From a checkpoint of a small class-conditioned image diffusion model.
Model: 5.13M parameters, 32-pixel images, arch dit, norm rmsnorm, layers 10, width 128.
Rows from block 7 of a small class-conditioned image diffusion model, named by matrix and row number. Rows with one number within an expert belong to one neuron, the router's apart. Each number is 128 + 32 x the weight over its row's rms, rounded and kept within 0 to 255. All counts start at 0. Numbers have three digits each.
After each expert's rows are labels from the 100 images, of 14976 (inputs lightly noised), where the router gives the expert most weight on average: "responds to" is what is common among them. Only what is clearly more common there than usual is listed. The data: rendered rooms with furniture.
# router: slot weights (model.blocks.7.mlp.router.weight, 32x128, trained with AdamW), inputs 0-127
# up: expert up (model.blocks.7.mlp.up, 32x64x128), inputs 0-127
# down: expert down (model.blocks.7.mlp.down, 32x128x64, transposed), outputs 0-127

# expert 27
router.27:110096115083173109100121134062124162105147128121121122091136168119127144108133201118161137080098073077107080136178111146127208160199152109105076151129138155125140093105094178150165128108128110140148138095139169109134127124095169151107095126145141178108173138146140136162158105163092156085122131058129076155128133109161135152189188070110161117112088038105153128130067168085170105110142
up.0:116115146158144132099174134149155082140116174091087083141139110157165098000169103159147122111122086139120141164072142102124159130092176135133142096107094154135165087131164163099149119146162107113088122107154159124103168157125126092116139084086118130162209082083110181121089126132086185176161121121122116175101130128143103106134182113118134094101138115138053159133135096161075116080101
down.0:136101131145138095073181086111064183108102142119141112081152114119150151122168111149122096183173165088039084111166123092117206140118162137118177119125133129130164077139115094127099151118067124137149135091057117160140114069185127177156135108155082132099183106156128140129136088096157114093118138141172135122191096116126135135081058121142120135147116160127108211096123183172140128155131
up.1:160119207096136106089070140102061107101145114171106169126105144081116129134159113168150124152059146101168165118147174124127099101087075127077129104156163153122106176130110145125196141134152173106091220129181123144140139104149143110142115134191167138072159134090083071113134118103123176135143126104156139126117163085087058091138188065169157089117112094142128144147149105114117107150151
down.1:128132193147142184135061135118128135129168125093171173119114142102157156135169132107113171077184183117134148043150153106113107143051128119107111102139109182157096070116087121163152113116121097124095104137120139055072171132158111102152163166171203137119170165143175108108152125123135198141136159070111142138176178132143151109143141210093132081138104119126101168115122162145104144143136
responds to: red walls

# expert 16
router.16:132092114143125113230163161153117078146092131169169121148149128084148135140143055147144111141125132136145140167137160122139182143127128151097106106131108169196127092103166100144110143160067128056130158131072124130071108115118148117156123105166080116115102076095076125109074120140118123156128178195125107061116173175093041109111141099129090174114130098149178136104151069154171146118135
up.0:125169069114161128143139108179109136126119127138094093135217103124136145148146158128160151127137119073093111144133106158090150168149100114103055180113126163055114110129162110184130120156106132171119147189108085157125193158174136148140091139170151062142151088113135190112116176103114152083074094072162154160129151150137191095160158063128131133091108129141184163174169099157108136143106
down.0:153176086127123130149122106101170115126179151151106101146102106173147166118111077163079168120142098042144176110103126071191129143210125111094108113169095100154176116128100154090114147170120137155111176181114109109172138104137133184122105110137090093109077129121126105089158143113129150111062155087071139072137119137143100118148167152084120109126173117131129196093196130145170080081089
up.1:115210115102149145063130057120126091097086125081111115105132121170164113101141124155188151078118105089118149138127082106116158111151087100123113137140154091110160132069029084149145131087168159180108112155156154112144116163084179034142120109057159138135118108138133161143118168132077125105133113137118130182153089121185124192167132143145102145133111090174145103131181156126120161136157
down.1:112164136161188165108146129131136115100208144110144140164161129120061082107139135038081131133133181124126150168130112088112128151165079120098167107180148096125125153134080129130158110072160115121175127182138121114111122087126183062182144123088120131148142106109119109135106188153155154123077146145089065154126136097183190146089125194111133146195161125153104133092144182122146074107147
responds to: count: zero; floor: labyrinth

# expert 28
router.28:126149110160057090150106136129086096205157140224081115100105186124122169151152133118115083192077095115198113142079116130130148103125103134148114078151128150073159109143138166179151168159145104134106086152130124143114145129080151159165127146093119124141080135162103137047169107107128166176149128140139077181110180088142167095163185132086156122162170130165117087140123134103106124146113
up.5:110085117121141080113075100122056114122137144126102120131119118158128094150105159113137079125124090172124188101144101123193110080156102086137149103077123144165072163105077062185161130105162100127094164131104120161129100170110069182147118145066104193100091149159103085186165135149151126054139169090171108121132114109110153184143090079135154094111144106130086137124174141151097116136182
down.5:150140110180113118091120083141146076097179194101162138172139113092172224155125164143101141077138206102115153106144107163137126082184141148123118134098146102153152117103077114109180077113146127132078110106107134071177127097143140121111074169115049052115128150101126137129178106169131092072092102127095149118106101123092120101159169109146115095120135124090089090129154102141126085073121
up.6:140149176112113079124125096156056121103077097187144108115114121108100096158139100123104129101169149108094125094122123106092165183102100139061162172120086107127136155058226069110176103144089167170095126163118116165135123100167148182157104166218091130090111109134115116166147131157116105121160088121173096068133062113189157120136114124123160176116128139087145104124135111101125123147128
down.6:163158139109187108120161144119175144140093131094140133131156164107187114150117168144121100121130112101158150214085124143099067185137130129205096144142164086137161191166148127156151123176148147121091149107121146087073108122176115112149106107099088143136184125153150136147075134136205157129201171089102153124134111098169148104110072153100110190104108076166172139066159113105150163112109
responds to: count: four; barrel; largest object: barrel

# expert 25
router.25:125103085154118124132079101162082077181080162177074123156085084148144140100160125105116074176112113120162126106116133143137119101044154146137156167133149147116199108124121136123100159149088159101071131121090114079106110172189136128127074102125095123128174135076133101131093072143160167110185101089160115143112168140101127102113153140124099142081134043152049167153168120124079134099151
up.0:164126103160111057172113144119143129157103142130161119065141154109161098210116137131111130172165097147169152148078122096126186102095105124116105145117162117121145084102122136146195126101156104144092140170113123154121149152144145125143126144186102139155120144185140151071163138106165109116103080124111185203118153090196175066163136100105132122140164092125111096157112170169080154159022
down.0:165083140072134086143109110169151144159136143182080129108152099138174145098126112112114100099120115155060181137156103111120181148099103108143159139132122121122096117048094116082140144100163137174112165241149119112125174163092150127143116115127094169163149111127115113046111143148137138147145118113150140213161150033144067141080137135099144120082121143120136115176116150101187110096103
up.1:103104153085104160177120157181111167146194147111133108124095156122136105203127149124118147153075082125157148091174119107130126135170139107136186106126107119114120134104101144109062037104129122116123139111168132119132105064067139112103103107089090087101105076145152140110117163061105173171104158134104090134151153121135096091116153083177116109119157094139119165166133088027052149158113
down.1:090086160113105142145163121135110164057171117141140080124082149099159178151148086099128106141166156115125166123135112114105124146188116136138114136105104155205128150103120115075143116125130092136158171165154091180153130161141222134137183115156085154118160159143103131108097179142072165090144082042108176124081134116147150102136100102061123151105083086144092132085157101119204157131153
responds to: count: four; ladder; arch; largest object: arch

# expert 2
router.2:084141136150138181062142149128113172152091112132108139138114099137132197089161096081137111119076116135172182154089194147180132141071194159138119166138126094148120148165127160116077132085115139145103130071113104100170089122138110132130119097161127142141132149142164104164152081214155172108122135095145099101124095133074036080123144135162131129106148061122080102104129104145109147043132
up.0:079098109154169177161119106133053118145117052098143157132171143144115086111133069122154110107160140147139029106159164094099082144147133169161107208124127158085149156102146105149067178089110130138171130126150147141099132134134109144127150110111163184180148166105104106118099111118135113155162117165113130089135159192081148117068194144134195098166097102098133144064159125125121098122142
down.0:120133137179159184074160129137170095163145110134121159186125080092136148153116136152088166093166154155176150168156148142122078153185160136069142176089131157191125141141070124126133107091094134119092151043115117091107105112165076130139106145102102137148082111088191136091138124106069145103133144117142124126163107134058139144156053094143114140162133132107102164185198124110112105176080
up.1:085120158135076193157132098166109162093128118093116112099143125120147169117145172086127145132085156111145116117116088157170135131240174149127151102115184131136102139095095144164157068141130151126112128082135041146141138135133099110124183116055131166169079135073157084121113135087157141139131132135150105119097167088153113109132119079104079101078115133144057072147137183063113164131156
down.1:101119131113129127117097146100071110156107179124084119150120146141164111103106129143110128108140118126126137123119142069088099096145160189166126146117144116112131108137043083151104121116120136143211099129132202077132154157120164127075128097059078118114114102082132104147156146176127151106149174129151217122075127092178139139174138143109125127159137109209086110129225180099169080142098
responds to: barrel; largest object: barrel

# expert 21
router.21:142137117184161138089109154086106144146089120180152122120170133108137153123152150099188143171128127097154100114080101134143181175081191122191128168161076122139111068084106124148147126102100103180184117137091090132116116137145095169120142111122144120063107208197142118144195073141137150180082148084142108129145101085102130084155208113103149124086161091103136105085097119157107111108123
up.0:102098162185156120176089130107181096106088125119149127129124063190133164229147156144140149120163143120124102100124104157121147098134135150150167115109084121140132142094089115190147112153095138123160141147169143143123121177084126160179166142185165164131137160135188127112136133077135119162123170171123102119087142156133185162137090135105078112055155072192144161147133146054051120117121
down.0:137088162101173120112099102147077160110185177180122121132126053150160141058145121149134130127067112139146111120149146063151083088079112106130203079166145153178110147140067153132130069089138128096085137085146100112135127081141172162161130108136190123143113100062148124092181137101102157106079140153107132106147141158125051084084102138128144127141117155102092113165117102154101071115160
up.1:097086119096137119137132078052178187188139131109071123137140099125131150128125160099116092025173119104127085118118115174148211175157131127136106059089142191145107140150142119119150082164172165097144093138146125153125131165142129127124071121147142113088149139095083105173058122137155140130131139111122135143129119083105132128087162096137142114070171072112102135054098148093123103063130
down.1:168199167195140178125126136209065161145123158126114080167120128162109117177155122097096129181088150125126144106128203074134096093092075102099085065115164137131116141169142092100085128109115116094153064129165113061138124098159138137120120089091109060203133089120138123115161130140096168148141154131101078096104061102101132108142122123155106170142110109134144125146104087109123130077125
responds to: black walls

# expert 6
router.6:119134191083118121137161150131143095056140195113094094086110120129154126121158188194147124090118093144150162154103089118122138185102090123153106132046084103122112196106088121142119056130176172150144085172166112096158206062118162181135150132139094129160109127128085178142149107134106104138147141159101141117147137133127086195154070134132117085087125135105111111140127116093177130172106
up.5:131179067078108172130111099091100131165191089057150150121127121112132154146126140131167121124149113105112214143127165064110075085111121159129164095175122142108128138128089128154140111196135178098183173146146133107105141123154149130118132127151106085142108118169144114087095166061108137122087123180119136110135129149142052112075072128124123198095080096147109164089197125168069132124112
down.5:134173088171114138130192130189077134145121094108150078146093180172165114117127231124100145141138132117143109186122139133119129139076118133103114151129131124085075128111170132170160129163114125112121115138102132121171126165200145148132164117154123084100222138121102133124163189047116065124138135108119112059186073129110131130192120119122123154131120131150128145101205148154157080117105
up.6:136153174065111163101044134144151148169139103121161156118111116163105124145064159115119137161184128137084147088202166159098161135155148079067080133196122150115103069161155093094084152127083121139125193151136109170117096105129121143107136101152156143094131122127155125115131134125099134157177135124163124100129136043144095138147197098176128111149154187059179125152133085126085153105100
down.6:101140185158135134125082126127096117122122133182105117104097111177136110119116176087127104126078148118128184146116143134137198105104133122188085129194146107110165146143145083182132122182203105153101157203125165091153138164136182150096125162147175157116123098092126144156109149103160188157138112138101113084142110045185163129133138156159129124109178139119128133148194092214133088079133
responds to: white walls; floor: plain

# expert 24
router.24:129137063122085114181156105111148108091152128121151128106128075107183139114079133126162155085186132079141159207131085084089157149114103176138184108125144079078109196075111135094113151155140142150133109118119098149176091105114093153180090164115120138093179131147135159185090118138110153099158149102136162140142107091132169119188093121191112100109163124122121192076124069102151168181120
up.0:133175128184090088131152120098124120113148068145063160079111146175161147121166108148117088088124140179120138179115153164145171151207088101154133030079126129091112141162124140163147202122162145068082144137121096164162127189146095147137122171167123151126152117158117097164107109123140138165109101194134145135109172112086133124102109166107108135179141150177165128195099115123078107157117
down.0:083152107100141145114143158125105171130173090077189068107112138161046114152151131067168142180147126143092103152145084135094124197212104132048133058085106163179172124201149131067133151141115116103147105157149106153158132131113203155117144099174132144137143147088128097155152101114110110090134160123141112109104135122118142162142137148077145159126176160137167149162172110155155160118133
up.1:110019175074109104198173168135120136129127130173132177142072105080136134133088148148144120139160117071150122106144162124162107137118172102085136146133126125101140112038128151133100104145084157125118129151146158142134087060120145205136136127131082111134166149156170115127104115155106189113107152155214139101145158134181096095153161090100136146112103110106126136116100077213170132127135
down.1:114111081139122162128116135158139120097129117104166120170059078126191124166132126129138146116150119146095097117139135078145167232066136152190079098150166105115091082114126138094119101119041147113154116104133105094127129172142123104146143107091151182132141067136131166118121125184202182043108111119070178145122115106137129114102088106135099137118053144142163101118098157123149127180141
responds to: wallpaper; count: zero; white walls